python train.py --model="class-conditioned image flow-matching model" --dataset="drawings of small networks of dots and links" --train_examples=48750 --image_size=64 --horizontal_flip=true --conditioning="class" --arch="unet" --objective="flow_matching" --cond_dim=256 --targets=["dots"] --num_classes=5 --cond_dropout=0.2 --logit_normal_time=true --norm="groupnorm" --hidden_act="silu" --weight_standardization=false --pixel_unshuffle=2 --widths=[64, 64, 128] --blocks_per_level=3 --scale_shift_norm=false --attention=true --upsampling="pixel_shuffle" --init="kaiming_normal" --residual_init="none" --optimizer="normuon" --muon_scale="original" --learning_rate=0.018 --momentum=0.9 --nesterov=true --orthogonalizer="newton_schulz_5" --adamw_lr_other_params=0.0028 --l1_shrink=0.03 --ema_decay=0.99 --max_steps=23100 --batch_size=128 --epochs=60.7 --lr_schedule="wsd_sqrt" --decay_fraction=0.2 --final_lr_fraction=0 --warmup_steps=4620 --weight_decay=0.003 --adamw_weight_decay_other_params=0
Rows from block 4 of a small class-conditioned image flow-matching model, named by matrix and row number. Rows with one number belong to one channel. Each number is 128 + 32 x the weight over its row's rms, rounded and kept within 0 to 255. All counts start at 0.
After each channel's rows are labels from the 100 images, of 14976 (inputs lightly noised), where the channel reaches its highest value: "strongest on" is what is common among them. Only what is clearly more common there than usual is listed. The data: drawings of small networks of dots and links. In brackets: how many of the 100, against the usual share in percent.
# convs0: first 3x3 conv (model.enc.1.1.convs.0.weight, 64x64x3x3, each kernel summed), inputs 0-63
# convs1: second 3x3 conv (model.enc.1.1.convs.1.weight, 64x64x3x3, transposed, each kernel summed), outputs 0-63

convs0.59 [128 128 128 128 128 128 128 128 128 128 128 128 128 128 128 128 128 128 128 128 128 128 128 128 128 255 128 127 128 128 128 128 128 128 128 128 127 128 128 128 128 125 128 128 128 128 128 128 128 128 128 128 128 128 128 128 128 128 128 127 128 128 128 128]
convs1.59 [119 124 129 178 131 217 136 125  85 130 147 115 124 116 134 131 136 196  46 132 164  56 128 129 129  67 109 122 120 126  34 129 127 158 128 255 132 127  89 129 107 128 102 135 138 128 128 127 120 107 128 128 129 132 125 129 122 126 128 126 136 129 130 128]
strongest on: orange dots (59 vs 8.2); yellow dots (41 vs 8.4)

convs0.13 [128 128 128 128 128 128 128 128 128 128 128 128 128 128 128 128 128 128 128 128 128 128 128 128 128 128 128 121 128 128 128 128 128 128 128 128   0 255 128 128 128  76 128 128 128 128 128 128 128 128 128 128 128 128 128 128 128 195 128 160 128 128 128 128]
convs1.13 [255 127 149 132 128 129 141 133 117 102 127 130 128 127 123 129 126 138 132 123 158 132  95 124 123 132 137 127 114 129 132 122 128 128 120 132 154 124 128 106 120 123 119 129 127 100 255 124 128 255 131 122 128 129 128  63 127 134 126 125 140 153 130 103]
strongest on: black dots (41 vs 8); white dots (31 vs 9)

convs0.26 [128 128 128 128 128 128 128 129 128 128 128 128 128 128 128 128 128 128 128 128 128 128 128 128 128 127 128 130 128 128 128 128 128 128 128 128   0 131 128 128 128 255 128 128 128 128 128 128 128 128 128 128 128 128 128 128 128 141 128 149 128 128 128 128]
convs1.26 [115 130 120 138 129 124 255  84 115 129 129 127 142 120 122 118 116 118 128 128 132  96 255 131 129 127 138 128 131 123 128  46 125 123 133 129 103 126 129 124 121 128 131 132 131 131 134 129 134 117 127 127 130 135 135  98 141 125 129 130 122  92 128  80]
strongest on: red dots (32 vs 8.4)

convs0.4 [128 128 128 128 128 128 128 128 128 128 128 128 128 128 128 128 128 128 128 128 128 128 128 128 128 128 128   0 128 128 128 128 128 128 128 128 145 121 128 128 128 146 128 128 128 128 128 128 128 128 128 128 128 128 128 128 128 152 128 141 128 128 128 128]
convs1.4 [173 128 130 119 103 129 117 130 136  98 127 127 128 126 101 128 145 116 125 129 157 111 255 126 137 127 102 244 111 129 126 126 131 124 161 127 142 131  82 125  65 135 137 126 127 124 129 134 127 195 133 129 127 152 128 129 131 121 124 123 143 127 119 128]
strongest on: nine dots (39 vs 17.7); complete (30 vs 11.3)

convs0.12 [128 128 128 128 128 128 128 130 128 128 128 128 128 128 128 128 128 128 128 128 128 128 128 128 128 128 128  63 128 128 128 128 128 128 128 128   0 191 128 128 128   0 128 128 128 128 128 128 128 128 128 128 128 128 128 128 128 192 128 128 128 128 128 128]
convs1.12 [ 50 127 119 128 115 132 138 127 122 236 130 127 123 129  91 178  83  73 127 129 184 130 171 155 126 128 128 127 227 133 131 126 124 127 123 132 130 146 128 170 103 132 134 127 127 137 133 125 132   0 126 146 127 131 127 124 110 125 129 119 136 173 109 138]
strongest on: black dots (65 vs 8)

convs0.55 [128 128 128 128 128 128 128 128 128 128 128 128 128 128 128 128 128 128 128 128 128 128 128 128 128 129 128 150 128 128 128 128 128 128 128 128  79 156 128 128 128 128 128 128 128 128 128 128 128 128 128 128 128 128 128 128 128 227 128   0 128 128 128 128]
convs1.55 [  0 128 255 128 128 128 128 128 127 128 128 128 128 129 128 128 128 127 129 123 128 128 128 128 128 128 128 128 127 128 130 128 128 117 126 128 128 128 128 128 128 128 128 128 128 128 128 128 127 128 128 128 127 128 127 128 128 127 128 128 128 128 128 128]
strongest on: green dots (41 vs 8.5); grey dots (38 vs 8.3)

convs0.58 [128 128 128 128 128 128 128 127 128 128 128 128 128 128 128 128 128 128 128 128 128 128 128 128 128 131 128 134 128 128 128 128 128 128 128 128 255 255 128 128 128  52 128 128 128 128 128 128 128 128 128 128 128 128 128 128 128 188 128 129 128 128 128 128]
convs1.58 [127 131 128 148 132 149 135 166 129 142 122 132 121 126 129 130  75 149 128 129 218 127 169 130 139 135 146 128 131 132 127 127 128 136 151 130 206 133 109 128 127 137  74 143 127  69 120 141 132   0 133 127 131  62 130 126 132 128 127 132 130 118 128 129]
strongest on: white dots (76 vs 9)

convs0.31 [128 128 128 128 128 128 128 127 128 128 128 128 128 128 128 128 128 128 128 128 128 128 128 128 128 126 128 255 128 128 128 128 128 128 128 128  59 120 128 128 128 137 128 128 128 128 128 128 128 128 128 128 128 128 128 128 128 255 128 255 128 128 128 128]
convs1.31 [155 120 141 139 129 132 148  12 125 172 140 133 126 127 143 131 161 245 114 149 210 134 114 189 128 127 136 125 112 134 111 121 123 136 129 147  85 141  97 129  75 127 135 127 131 187 144  67 176 111 134 125 132 141 141 138 171 127 134 123 150 121 127  82]
strongest on: black dots (72 vs 8)

convs0.22 [128 128 128 128 128 128 128 128 128 128 128 128 128 128 128 128 128 128 128 128 128 128 128 128 128 130 128   0 128 128 128 128 128 128 128 128  84 181 128 128 128  59 128 128 128 128 128 128 128 128 128 128 128 128 128 128 128 175 128 168 128 128 128 128]
convs1.22 [  0 126 118 115  60 127 136 122 130 109 129 128 114 127 106 120 123 113 151 125 141 129 110 134 135 128 115 130 109 129 158 118 128 125 128 129 136 128 131 134 104 122 116 128 128 127 255 127 117 187 129 150 128 131 128 119 130 130 123 123 143 115 138 129]
strongest on: red dots (41 vs 8.4)

convs0.63 [128 128 128 128 130 128 128 128 128 128 128 128 128 128 128 128 128 128 128 128 128 128 128 128 128 255 128 132 128 128 128 128 128 128 128 128 128 131 128 128 128 147 128 128 128 128 128 128 128 128 128 128 128 128 128 128 128 106 128 128 128 128 128 128]
convs1.63 [123 121 128  88  31 138 128 128 170 126   0 137 128 121  75 114  85 128 125 128 128 128 128 128 131 117 126 128 127 128 116 128 128 128 130 128 128 128 128 125 126 130 130 142 128 128 128 128 126 129 128 128 131  49 129 127 120 128 128 128 128 128 128 212]
strongest on: orange dots (60 vs 8.2); yellow dots (40 vs 8.4)

convs0.44 [128 128 128 128 128 128 128 128 128 128 128 128 128 128 128 128 128 128 128 128 128 128 128 128 128 128 128 146 128 128 128 128 128 128 128 128 255  41 128 128 128 255 128 128 128 128 128 128 128 128 128 128 128 128 128 128 128 140 128 138 128 128 128 128]
convs1.44 [103 128 132 127 120 131 143 132 129  76 129 126 128 126 162 111 121 129 131 129 144 133 129 129 132 127 129 130 123 127 133  32 128 138 127 126  92 129 128 134 129 138 126 133 127 125 255 128 138 126 137 128 127  86 128  25 143 125 127 134 132  89 132 124]
strongest on: white dots (67 vs 9)

convs0.54 [128 128 128 128 128 128 128 128 128 128 128 128 128 128 128 128 128 128 128 128 128 128 128 128 128 133 128 152 128 128 128 128 128 128 128 128 128  33 128 128 128 255 128 128 128 128 128 128 128 128 128 128 128 128 128 128 128 159 128 167 128 128 128 128]
convs1.54 [ 75 128 120 129 113 132 112 124 132 142 127 128 121 128 107 145 114 134 127 127 147 127 121 125 128 129 123 131  61 131 128 159 129 125 109 118 126 128 128 127  88 124 124 128 128 114 110 122 127 236 138  64 135 187 134 145 129 121 120 130 152 255  92  58]
strongest on: white dots (59 vs 9)

convs0.29 [128 128 128 128 128 128 128 128 128 128 128 128 128 128 128 128 128 128 128 128 128 128 128 128 128 129 128 127 128 128 128 128 128 128 128 128 255 241 128 128 128  24 128 128 128 128 128 128 128 128 128 128 128 128 128 128 128 143 128 163 128 128 128 128]
convs1.29 [169 132 123  99 125 132 217 145 123 153 122 129 160 123 113 120  90 130 127 119 148  76 255 135 127 132 123 107 125 130 127 121 133 127 136 134 155 122 125 139 104 141 135 164 128 136 146 115 135 181 130 120 130 131 129 137 131 127 140 122 133 138 147 123]
strongest on: black dots (54 vs 8)